From a checkpoint of a small model that answers yes/no questions on an image's attributes.
Training: adamw at rate 0.00062, 7000 steps, batches of 64.
Rows from block 3 of the image encoder of a small model that answers yes/no questions on an image's attributes, named by matrix and row number. Rows with one number belong to one neuron. Each number is 500 + 25 x the weight over its row's rms, rounded and kept within 0 to 999. All counts start at 0. Numbers have three digits each.
After each neuron's rows are labels from the 100 images, of 14976, where the neuron reaches its highest value: "responds to" is what is common among them. Only what is clearly more common there than usual is listed. The data: streak pictures of flow and ridge fields.
# fc1: MLP up (encoder.blocks.3.mlp.fc1.weight, 1536x512), inputs 256-319
# fc2: MLP down (encoder.blocks.3.mlp.fc2.weight, 512x1536, transposed), outputs 256-319

fc1.290:495533482457490528530496515507467469539536510527509488501508540491509520503510489523531500518483519509474501515512496492545503483456464524540501514501522459507520520528478506456468520512465492
fc2.290:537513470553545511526516527448462493491586513544545519503447507507465514481522509501464475517504474515489471501441462478514483514542484518488527505481466509519521497487540502511470533505501554
responds to: parallel; high contrast

fc1.730:526556485505489530484560530489485484534527518468506513500476509495466481506481467510518501504501513475526464533529469501505502531478527488482526492509449517448497491484519548521506442487491507
fc2.730:505531532525471494481494493488534452503506505479487519550556506528471517505507516482511498515512475497488512496488492509487477552529516531497534500469522526462507536501493518522508509461513475
responds to: high contrast; turbulent

fc1.575:489483532495488516494518494489565496489496498449482466457532482451496523491507503460491498494512477476530507480508511548468524490490533464518466506494502493509523530500475547541520493508546501
fc2.575:513517533521502544469495536491494521476523502518502515541501467483469506497488495498481519509492497481496490511489524534521519468501480489571564477516505502501511484476526509482472503482535482
responds to: parallel; high contrast

fc1.414:508494495456462478479476479541528526478506545484502523480514506479514514500468487514500485505472503546528536500491531533509490524501460500512506485480539531469516524533540490501460536523545530
fc2.414:521522499544464463486494497524547547492458520501477497571536534511476545531513523493514544496524502499490502528481555505436496526474521491520548472485494509467459489484521486538490474454533470
responds to: high contrast; fine streaks; source

fc1.356:490517476463464509535511502527543504514515506458536483518444518546495503483546499544545463508483499511492490515523504485509468484473457504493500502493496495478451522513448534474509515525527533
fc2.356:549514476468514537541490531482484551479562535521510525507474475549508490473511514551469496531474486517512477514497463420519467502523482539528540477474474490495540492441517502460462508541560486
responds to: parallel; high contrast

fc1.668:522508449488519492529484479452487543468460487526495490506465518507473503515486441550496517491491482547504493535472503473503461509442468511520554495484513511511491508503479506510472536512496523
fc2.668:523486513498528475507492510467489513481514499470495525464478533508503505463532534551510487468540444506520531486467462450492457479503559512494468536488491492479495464468518496531508514504506541
responds to: parallel; high contrast

fc1.579:510534506495543473509514512476544498478494545504507543487469540524495515531500502543518491479485518516473459517461467496530461487508496554492512528450545505499528519478498520482498508505521536
fc2.579:514520537521498484441503536505523509471502551499524503513521512483451510492482513496490519497526493478459497514502506531474493518494526533462508486485521490527454535489530454535501492482543487
responds to: high contrast; turbulent

fc1.294:547525487479490511523519499475471497502514533510547501481420492558484457470529523517522497475495515505505490521499518471512494517484499489481475525449462458465508488489553502497463510485523449
fc2.294:504466554490528481487520532499555488465466511489522490428507531515513516536522515493495514502545487487488529490514478486460513489525537516472486478512503494464494441449506494490514505497523497
responds to: high contrast; turbulent

fc1.181:522531477492530529509525543485516474462480517556515507452487529483457480494503472523509508501496492474460462494486480486557515490459470487469505530423498487502507526453478494461490515500492487
fc2.181:502506526519534497477502541480497500503527546516507502482483502497486523493463516483457538499533522498454484476482504508495495525504539472476517470473504491513478525502479472502439481504528497
responds to: high contrast; turbulent

fc1.8:503468491523484525507495511479537505472457461470486457497521470479503507527503518480490511470497461497531513494527531527471502494524520446512439498546483535509511497505486548522491492486503539
fc2.8:528503526537517532475474543522477529482535531530501504489517476499454503503457496515484517504493497480509505494492504492509511510540508508541562468500499494473494483467521470501517495491532477
responds to: parallel

fc1.664:513570557517544526476526478513504489497474553501512528479456541540492490495481518521531485496512520479499510507451509482498499494477481512488488479479502457494485507478499479523423521526493534
fc2.664:516502530524490488456504527508525478486501549515487487510502500475452531544482524473503515507546475449487491497479488504483529538488522525457529485466511519486463490502525450512479469499516510
responds to: high contrast; turbulent

fc1.90:530539485511544514499499500501501503513515543492507511489478526524477500502531516506515519514448527520509484505467456491515499498509497500487505498471477509478534509484498492469493524487491527
fc2.90:524498512481509529544512544460503542515490498493524511539526511464496508515508512508506535500542454476494493501487506475498496468503545550490544486470537514512500494501486439544477481499561524
responds to: high contrast; turbulent

fc1.561:473444523490487495514485495478509490503509450503465477479534474464492522514480528472486507476537458511542539469513505508485489465475511465512474519508469521549504512485506484517513467474515486
fc2.561:531520523518510534479501550518491506478528492558514509530515485497466489503475505489496513523523490472478491517475513522493494482507494493553545451502511500493500503492515476478475510476493486
responds to: parallel; high contrast; waves

fc1.33:491536526499482500472496505524497483477551512494504523466488524518464508492476540489492465504516517474498476500487478476522514534500494508470475504492499447520492535482477496505464525514471549
fc2.33:521517507520515514549509542481485497534526497523504532524503461502516497508496523487495498532500483470475504505495498490512482491522512488535514487518485477539498477482488451514498502504575537
responds to: parallel; high contrast

fc1.135:505553505493538488538528518488501519485479520507507481448456526519464499478444490536510504491484499498471479516467465485489496533527454497514480503479490512502499533440528518483491514515511517
fc2.135:474533494516505488502493523485488514477532572508499473488516492473494528486477525491459512498522453460501482476506432520467483505514502525479548458509505495494495510503487463514500494490533485
responds to: high contrast; turbulent

fc1.619:521530501474502489530520468523478519500529520472522493514520512567503487499542442543471510528522464544477485517508500482518488490481464501483509526520447491520523507492505483498514508571505516
fc2.619:501493500508531493554499505463458510522518513529488486486482512492530525489515521523476534495526481495484522508475472495497533496526483529510510530470461488514567516431509501540455509529491517
responds to: parallel; high contrast

fc1.453:498524519530533462510537519504504532477451542522498552479508524543524537504511500518499531495500496503504479507476478486545517487497488473481536485468502504516489502473505526474466532506487500
fc2.453:530545532496520478456503525507530537474502518492513498499521518477479527505453479484481525501526481476472486486496475515479514514478522528489528491482534516522487524464528462504481480496533502
responds to: high contrast; turbulent

fc1.75:495538509531514503490526489498495483501525555472534578468454491538496482521504499500497507488517506482535433496476487474480479531525474499464486473471475485480517506506503514517469475475530502
fc2.75:461491513518463492482499478483556535445496514489479515527494504432480489490507496547535484473538532532502508498486532522476500486473512519491554491526493509522508495466483488530476535526512502
responds to: high contrast; turbulent

fc1.635:514508486475503502483530456510468480503505506465519510534503504513484481478516464545508494496472540532518488543499516467514480477495441512494470522533512443489458517489533469490503540538536486
fc2.635:549512476514505496477515511517475532492555526477510523530493510467510502479495494499499496523517475516447488520435462456517493527496532552490525503468514504496511466477509484499489497503524527
responds to: parallel; high contrast

fc1.225:516497472487515498519514473495472475489498506442533522524484496567498514481504469546496450535468560498493493560480512416523450503483432521514475501482502485493494507507516506510521566477508497
fc2.225:538546472502496523546550496496508518509540516494521512525486518494521493436533492537493501492509478493475507514439484460514481522496461537460522510483510500489552488465543514520479523535483538
responds to: parallel; high contrast

fc1.299:479471535482489518499488508488520468503492451462495504484523477458487487509521511463494502484507488501519499491521518529507525497505518477526474494524492530527525526487487497553529479472548513
fc2.299:540513529513511523483496576541493491467509512515502515527496474489472490492467525509495508516516499490508473533515500503518500468485524499566540475504477508482500479491510490495501492498526481
responds to: parallel

fc1.609:523558528497489529544532499490508525496513545509469535493441519512457484507508535476493530512470486527487478485492455489528508527531463497488492481502504477510541487485502461491451487491507496
fc2.609:497523505534547502493496535512501508481491534495504467521511490504479529529435510485474514485530516464465475489501466507484527524458492502491472495486503523542516531495460457516512468472536472
responds to: high contrast; turbulent

fc1.25:438519482510454523489482461511522506480478482516536481469541477465537483495474476499485482454541467476486507486524484530474513478498475488499474548523504468507516494488503518487500492509551525
fc2.25:524509507488498522477496545531500521484509507529514549533492507500459493486488493493489532532500489501506496500486495476484498478480508493530543488489513527471533478474518479498477502487519520
responds to: parallel; waves

fc1.399:476468510470482491509496472463512518486471451480489412517513476466519495526507536484473486470530471505499495490501519512509499470487508497508469523507491478505482550510507521505531467495509512
fc2.399:528521515509498541458508559510474507497527520525516525510508478509464517513496510507486531513510513478491498508510504494512503495483501503540575477495496501482526498501523475498503515495503497
responds to: parallel

fc1.424:524516474472483514512505497516522522485521496446496499523475508563505518503470466527534477515521500561527503517510500476522473521491456518511524474481526480494491482534489501448512510543521516
fc2.424:550508484505476507528508482473506514497515519510491531513475514472523515480529493543507519529534468508485503528461478488489518521479460561467552489501508478499539474462496511528483540497538529
responds to: parallel; high contrast

fc1.444:511493488475470482453506527450518509515502493470494498485505479519461509453513487481515533481495517527503524493473479530519528505516447523508484516512546488474490514495485476476494517519562510
fc2.444:507545497506530530498504542497444492471522523531491508529496502492500512486513495496482527500544481472497474537494500479494498458502504544521548484478490512514541521498521503501462525506527510
responds to: parallel

fc1.83:555474478485516528479476503488509503502520555507499525505475511504510519460468458530498456564479524540477491563459516482494498549452507532475515489460484480497485528489511491501493545500528512
fc2.83:515490482486541494545525507467485527493512503512505519531509493481507528489515474534525519507561486471479513481460479447546488488476494519526491526467450497510516483445515484502503530543500539
responds to: parallel; high contrast

fc1.422:523506490520505516522566543473504473492520506501511529489456529469481500499523510536530504478511526521480461502485472477508498489490468511491458489478531510498494499459523503490494477508512499
fc2.422:472472532492517464498493482516499495555479532502503473480494511535502499512479465542516520475459531525504518512476518519455489562478503469462468552542474503496490514544499500483511485524510507
responds to: high contrast; turbulent

fc1.350:526493483474510519513477483521491577509537504505510530512483488516517532480540465471505448487474516538465497517541428498493478493525471545509482484521513475487459473492490486514462525519476478
fc2.350:529522503494543530536508579475513489511539506528506542504478492508479503515520494504473513534516480503492492485466507471527514476501506537534547495502472501485517491477504482466482514473481545
responds to: parallel; high contrast

fc1.590:470487492472501483525533497540540471509491450485505502495544446478477482518511471518483510490553500488516473501531501492478467457458522506544467525488496534529477507452459525544524468486499520
fc2.590:521500513502525524473493580523509499490501514528494517512490501505474509492490504518500500539490497471485501498492499485516475437470515506553558472537500497494505480489533476475496529466502494
responds to: parallel

fc1.327:501511518485555502505509514505522482479541508441486494480470498501490507551466503548496475485519532532487465511529501480511489497468485512508511524519513502508527544469511500526494518466568511
fc2.327:514512505510490537537533496496520518512480497520489492507514483506521484548531541478493544524519510472516466491472493511521511448504502506532543497511488490507530480485513515520478503476506502
responds to: parallel; high contrast

fc1.721:475512488478484495497533507491474532508481528509537515494467460513529459523514531540521479485473525547483502533502480451542477467500467469560508489512503454504501507490503516500505519520475521
fc2.721:478492505510504548504487484463470453487533514533504505465510519508515533512538506503451504524512475530481505528501460506520505497515485475494503494444510492491509505519484550470462490477499578
responds to: parallel; high contrast

fc1.52:560468491514507517510531534492462457524512518519511510481491511513509465491487528556505455581497575519529455516481465493473484498482490521480526477490513467485481493486531510460482504496526529
fc2.52:483504542488473477479512502523532495446500506495488546529511482505470534510493509521529541479505478493552550535484514522469541521526517472451520452503537502491415472503557486506512476516479497
responds to: high contrast; turbulent

fc1.648:474513496498485505493513509517547513487518487461501455488512448459526514494495500494493495465555504535524508489505492528483505478471512515536487491480469484530490513468487505532509479513505515
fc2.648:506523512504511537463499588502482507483530484527484513525520499491454531489482504470483519515495493487492503501487508490499514442497496511547535458507485489509509487492505485488507490492503495
responds to: parallel; fine streaks

fc1.449:495502485479478520532478472484489497531499531517524507499468519547488522506492475553537517519484516533510505560530492457545443478482468478512521504497505466470481460527484540493482522531517485
fc2.449:550520482496489517521530494497471559501536508501503520494482542479535495462489484499512512501510486483477522496458503465546486511492498583494531511471489474501510476452504479525452556498549525
responds to: parallel; high contrast

fc1.173:512522524523536502512554474532525488507533518528467521503482522477466473455493486546504525515446485493540474534506528522528517566513529483472549483501525515469515528507521514503548482523530547
fc2.173:498511540544482448481488469521551502464465494477499465549491508465438565492458528501473548529503506452498508498504481516484503521485532450505538496492515537501432503482488469510522505452530473
responds to: high contrast; turbulent

fc1.606:474453491488476512513530526492536480484522482477493453494527489474502486518498516473473518475554465492544505493540567544460494458516547517527487488494518473507519475541508511528511518481546512
fc2.606:493485531515505516485490553527457512460520538512504499506518498496470490501467515508489517517503498492512474550497524507506514472504508491548556442510535524480486494469498499476487483484544481
responds to: parallel; high contrast

fc1.59:467475500491475501517506486479522501493498468475489468523514464467494502496506507482508477449538481503535518475508510527434495507506544473537474543505490484527519494506497509553557479468525544
fc2.59:516513548509515510450475572514499478497522516515496523514497479477454515498469533489501513517528494467510496505484527495495509474487475512547548486500495514479505492471532482488470495482517485
responds to: parallel; waves

fc1.469:445477528513490495500463506516537519478497477474479463464499486462486479498480505452510512439522514477517513490512530554488570464505531501529486501544478523511492501530475527537528489498543532
fc2.469:511501518510521515508504576515488520465505504502517507518496483485467482492447504494492523531495483495493484520499499510496505479499493505552572454510506518490493483470521491476487503496506481
responds to: parallel

fc1.763:505481543522504480478489470513467500464481520486497509506524475512505507512492473503552545519441519478514527538506503473487516527488472509481509469498515523484523453504542499479497528517509467
fc2.763:505512514532490461450506473519548511515484503499477478546539530465452506521503506492477559534472515482504521522486487525454525535545497453481545500483486532467478493496538486525503520461471457
responds to: high contrast; fine streaks; source

fc1.657:521574501510540488523523512509492508483469502485543543473485547509490509519506506511503504513494497512477467490474459469507496532470481508458498480464520523489545499478505459474424523518474520
fc2.657:544538538513490498504526539517534519494500546493489503514506518475478531502488528501486539503514502454438497505475498497510501535484513530467526494458517514510471518483516463513490495497548486
responds to: high contrast; turbulent

fc1.277:481494507496480483476529501533545505497514481527501470488534546489450530545496554485487528512507483450496468486484547496495515516476477480507522507501483498457470466490539494548504493468528547
fc2.277:508542503521492531484513542528512514490482496507485516511458518475433525509469513510481529487531492483482496498487495479509499503516499496530544526501502497469497512490517484486515480491537484
responds to: high contrast; turbulent; fine streaks

fc1.184:468506532502485493512458493489519486505512468472466466508519422455502479502468483459515498486525494473534489493539531462476520475502502506517474506548467509513492496507502506535508475497537563
fc2.184:527511531522489510496504564516497519485507515529508491519499483479460526508499502510468533521496495482494478509504503483493521491488471514559565466514510505497506497480524488511492501480549476
responds to: parallel; high contrast

fc1.684:514480534544522511500466499502484506491523493514501493522506499497474479539464517493496537512489526478543498495447478526495534557518495465452503486558501508441499454534556482526484444504477482
fc2.684:504486511504498481474512506515571525503455478484480463521525507497441564500490475496505518481507477466485536507476532525480517503460479472520514510501521529509484473503523504491482481484550473
responds to: high contrast; turbulent

fc1.103:488459507472506510475486466481531475479465481530436463507535472500493490526511525490498528471519488520515508477493544549437512520491528465509497500518506470498535510529532525515515469472524506
fc2.103:519502517487494514489547559551461509481505513501492495484514483504452507494457488503464525501503516504507482504483497512487498497517525499545574459523506507489500476482497497497484501510534456
responds to: parallel

fc1.227:507482490504482492493523494491513502510484536507499447490523485523525490553484534484472525484504518507532504553524552497521537504515515492547474514513475493470522505484517513473505519511511486
fc2.227:516499530500453493450472492517543536494477518492516495538519532462478499515522494478469526493478494453543545543470528510458490506509491460534540457516483555476499446499494491496479484489496476
responds to: high contrast; source

fc1.532:494438459483470485481495513485485485487473439474502473487495486469539512488508465509544482467502497515508512488502513443495523468487486469534465519521490498506516526503481491520510508497527514
fc2.532:509533500514489548458497548511451495467522556530484528525486489520475501494481508490491523545494493496463512510499505507518490479491499493525525463489484500475493479461502480479485520495499491
responds to: parallel

fc1.758:497517493524458549467538478474495534532491526471534489461448521519509492482538467533494506471457476549496514521510497460536504517483452496494495557519511481529524525487536509496497517502465515
fc2.758:505535478553520503543495472502449498481502525483532538527460542521516533458506536494473472493505514472504460494429435489494509488498495536509539476493477438486547492504490502506497500528502570
responds to: parallel; high contrast

fc1.432:496531478485509529520498514504513508503507512511525546484460484529487487475527476539532529513531468517499505509526434485498523527527471514475476518488509460490498473492470502509475544512497502
fc2.432:487536508530525515478535549484489494487527509522484491449490504472492495484456489510509491472556470486489506504493485507466511517473548528428507525501521483537539547459484499524504493514538564
responds to: parallel; high contrast

fc1.544:501492470501498481509501511500490468467499514489522518473492503528470515476496469516485507513512512503493491543513525495534483494496472496491541487505509460517533502500453530441486531534506507
fc2.544:494546478513519474513537532494478525504554494473487544509481532543507496482519503520486486524525514541492536493463452479492500496505494512465546490489443519494533493492481504513477530524543567
responds to: parallel; high contrast

fc1.358:502562493511556532525500514498479503508506529559490515435443510540478460462512499502513487529477492495498475516494452461523505494511445513469527489490511446488504519464461506469500509487526483
fc2.358:522507509488476481513537523484478497470492503503496552526480544519539483493431503511518571507512531483481490476492491482518470474501516539453520472477465497490506493477515488497508496526513494
responds to: parallel; high contrast

fc1.534:461523513504494544505508474467554495512519431457523516505508470479511495450524535496518484467494486517516489527535468476468500456458508493520494500505484535514508529480456502519509467474501526
fc2.534:521534520501548540494480558516488485513534495523480501521501487490477522508479503526482512546534486482481490504489500491524504450479494538545551515509499496538521513469524498473477499489514507
responds to: parallel; fine streaks

fc1.396:511506462528519497500522526471487491505498517505487516524503471564517464484499505549480489516483540538482518556525501445562483535525435526522491503535488465517497490490475533479498536520524498
fc2.396:564515455509518501518524505464487521532535503515519540523484512501554518480530509506510507510517464514490489502476489454491505495479478585497514517499503471524530510467512492516444519527552519
responds to: parallel; high contrast

fc1.368:532528499478484539460550490493471523481507495520546503507493478535471520468461497532520437517457524525480513521491501468514450529452454511522458505493526525518484484518488495496504523525513498
fc2.368:500515475550528522521516502465484516504564514522515560504485495488534535494531504496500480525513507528498503512458494475506488522489497520516521505474438504523522510485521525485491498451540546
responds to: parallel; high contrast

fc1.421:515486456525457573515518505484480481471492537511520504547447487521491519488489436558501472503460527518501498532493517469508502494467476503543524479468522509512480507502482516484505511534526551
fc2.421:526515507523516522503515549487486482498566515497482531511500513485554522507507515540486479536511464494504517506478505467543518507499494507477548477471486513451534493462509468516496501501499518
responds to: parallel; high contrast

fc1.670:492513499490484496503501477528500500532483496503516513537517497552483497473550473539517469538461546539451467539522481495544516513530474475504490492527457435533481476540520516471480575526521505
fc2.670:521516534495514522504512560469504486538530498561548507513472458481550511489510500494475503552513498481513494512500491499512486438470533534530540490455519491525546499477514455467469480503544547
responds to: parallel; high contrast

fc1.216:506567507504532522509508503491527488527470524554475515546452493513447534528486464532500528524499487485489486500475479511520518509498527489454505478458508527503480491456521508497507531511472486
fc2.216:530520536485495504490521567485525546479493512489511500494467516486470505490485484492461562499522486436508466455482511520498509499490529516489527497438505481528529475521558433520477519436552519
responds to: high contrast; turbulent

fc1.208:455490517519502509479517500498510501498479444487505446512534476499493528501503507459496499487519496495498502471522526531450508463513538511535475521535498516525492531521493509537533482492523516
fc2.208:505509517514507540460492579491477506481528528497509511518510479487446517491460494491483516509482484471503492532507509501515500453489495492544551469511502511507517493460519483502492504490510494
responds to: parallel; fine streaks

fc1.54:524507550474491512511498481485511519496483483479461516483525492500487509513460497482543515503496546494507552527495492483523526527493499499497479508527507503482506493486464490458477546510522486
fc2.54:516484515505485490448467488507523554513494515511475463512534485471442516524491513504472511512509512467533504568470513526432529543499516489498523497519486523513496513508543479510476498448520482
responds to: high contrast; fine streaks; source

fc1.727:536529486520517531531518511465522469500535539478511513488528489526502488471516490503495521481484478503497476501475513481515519478515467490484489502455489500464468476486518511513444491476514518
fc2.727:470479533516487461473519506457513547474506461534527505518496526486535560482520510522541479495510485538487520481510528516485462505484508485493508520504487506485478491559478502534509485493531514
responds to: high contrast; turbulent

fc1.375:503473510521449482495497439499497507471504490484490528523540502517493503514531469460489516479479476514516516526513498523496482490497483486509498459507499512437503464506524495454520522505490489
fc2.375:511505530477476455468506466517558549488469502490495477574519532507480551499506495522493549515457499485514547513466510528476512523487497472477517470501493475485461452513526506532493527481499482
responds to: high contrast; fine streaks; source

fc1.705:473487502475481538512467496520512539503477500550505517486471507509484500489534494537517497464492491537512497513482475454530490482499503519456540518509523476523477458511484494497535461514543483
fc2.705:493499493534484509499499534521481513484568541504535498502462502459539515468501526479519526486521483477460471525442469458531514480499489501526493480462491544509536482484531517490497499497543528
responds to: parallel; high contrast

fc1.448:495495513468501503475487465495480504509498517475496529498467523513485485463510465554518496507494542520501475511507507494481462481525482502510489519505528452470492459524469513455527546531482466
fc2.448:522548482517525484511522526473489509489548514521528522517474555509492484471494509499464491534502510478483477537488497486531507480493499522504533481513504482497535477501533491487455536495507553
responds to: parallel; high contrast

fc1.215:526485521482521497530502504497485522485519514471514525526443512547470477507555490499526474570529552516476440521463498425549482491464448493467502502515507484491507474478482514484477528524494513
fc2.215:526505492536529527475537486504443497501542520489491548495495512506514498492504525513481486512522486517504498492468474499532514512505481525462511498494462498465546449467528505523462502504521557
responds to: parallel; high contrast

fc1.492:521519506546575489545478476522497513483516515487545566515505532504490456496485533517500503517527500511520517546484466508490507473501481492504560465469472504488489433498535498491497481503524496
fc2.492:519523502534526500497498541503512533500497524488513499496522502489473538518482517505515492491538514494460482498460460509466525524472503511478524501486497535530527497512495466533459494504529522
responds to: high contrast; turbulent

fc1.633:518496502486463492504487509527528493505521533495537509485453499504500495477506422523502471505509521498487539518511500483479496450465499502511534500514568473476508515496501510482496473522465481
fc2.633:500532483468536564509523512463481498532533513555530514487502494504509480484483488501473505539506515519454451542486468510522476455496512520482512492469487516483523469507516537453466488522515534
responds to: parallel; high contrast

fc1.747:517525513500549509497549539493531500505525557514504477458489526465511512490484501520516515467494495488497491488455495491516467518492486512496494478472461480491517504458486512525496497479561515
fc2.747:503531519499487463481495558481537545515512521480501525483546486518526508439506499449511494486512504536447542504474503483519526523493506505492494540506518482477532500496507487525447451509462487
responds to: high contrast; turbulent

fc1.192:542546491535499507528513516479527503525542520490520521492478528494473530464510527526518521550525498477522492487459471512540466503552514484475517455453490529446516495522517481486491504441509512
fc2.192:537498521470509517498533545493518497501471500500503498456485511462474513447466517501470498504562480470477501473481486501457470502467506530464521495514521509499493468515492475525497458482584501
responds to: high contrast; turbulent

fc1.636:481480527494437456493482506468546459479487493458453468500498469456531507518539517469495487487534460503507493469465518563443507481493522499546466504537507492482510503546479493541524484510521481
fc2.636:510517530492496520505491551506483499475526496519496523528498481513463472520482485490475504552504505482472489535503509509513475483499518501548558473521502503507484501502527483469499496494523484
responds to: parallel; high contrast

fc1.656:449484525499530497476491487489508504495494501489496462501506483475488516477509506488527520473542460546499501435506514513447526497514499491524463499541505529561506488502471478509499458517507523
fc2.656:499512538514524538471481576525492511479520516519510525531500472503474495490474519491468519516510489502506481522488515502507494477468500522555550483515506489502528482484522501484489510511530503
responds to: parallel; waves

fc1.438:510515539483505515470529510504522485496530524513523513488464519531477467486475446531500473534492512547482462501453478514533503500487502494483541469484494466510513526464486525482484530501543514
fc2.438:496510517487522553513525502484519537487534474547496498534563484487498519494508473506515496487515454483477524511460550527496517516538489513505533481493523549495528490481475493532481512545543529
responds to: high contrast; turbulent

fc1.592:505528488509503464511531527458532515517475529510492522510494526503478516490523510466473476500460509484474485514475464524474544537511479508448500479490470509474525484469491511516450509504499540
fc2.592:492533535508543516500509536480527529481478519528523480478497517494471507506474521494483510466533482474483469464484458505491511480474486526464519470467503488545499491483501468501469479498573527
responds to: high contrast; turbulent

fc1.94:527523451510455512512516518508554466499528530517506508515485498518480469475561448563503484479475494480496505551508474443518503471488515514488495511496497508501501516480490531525491482494497504
fc2.94:520554514526518502498469509467444507489524541573547518502478498505504500477446493528480511503495500503506483538487485466519519507526470500516517490508479504508504507515482488445456501473482507
responds to: parallel; high contrast

fc1.347:549509518461532502490474478508501476460536553496478509496527491493481479522490541523509547495495489502540516489484534511461523514516528494476484474478548493502519482482491473470493528512482451
fc2.347:527478516551455470471502522501511515475488488510455547521486531507500544521533518502471535518508500496469488541499523475497497521496527498471524484456477510492510479505528511481543470459488489
responds to: high contrast; fine streaks; turbulent

fc1.254:524535497534552513535530506499473560529484541538530518467492523483536519485471437480515503491502484467492520510509470497561500534533447511473517462505478500501504509463509510471488541524504534
fc2.254:497470534520544508511515542513510541495467548526472468476484508527495442512504462478484534483530478498498506543481556489436494491528526520475532467479516509463507486494529511509524439488512517
responds to: high contrast; turbulent

fc1.460:502569514511516516498504514483507540525507531547488526513491456529470513494510488546473505497525506507471488504468443498504511489511469494475499510473480504512516533466531500480478480498511508
fc2.460:487512499495543489537500548498533535480514517535517487521470513485462519480536462476441519472511444475480474488482481512498495514492508510495534486501480480470522483513541492527466514459469556
responds to: high contrast; turbulent

fc1.586:515475489512554526510509478511523540504509532502512515522452504509503524463498483531493507478483502517549519535479462473550512497567450525457496488487504480545494490475510511463498543505476512
fc2.586:497538531470517498481514512513495543509488519474547482522466560453473480489501495510484519507539447465484496478481496467516533493520510555502488479480461511493498492463490494515536518501465575
responds to: parallel; high contrast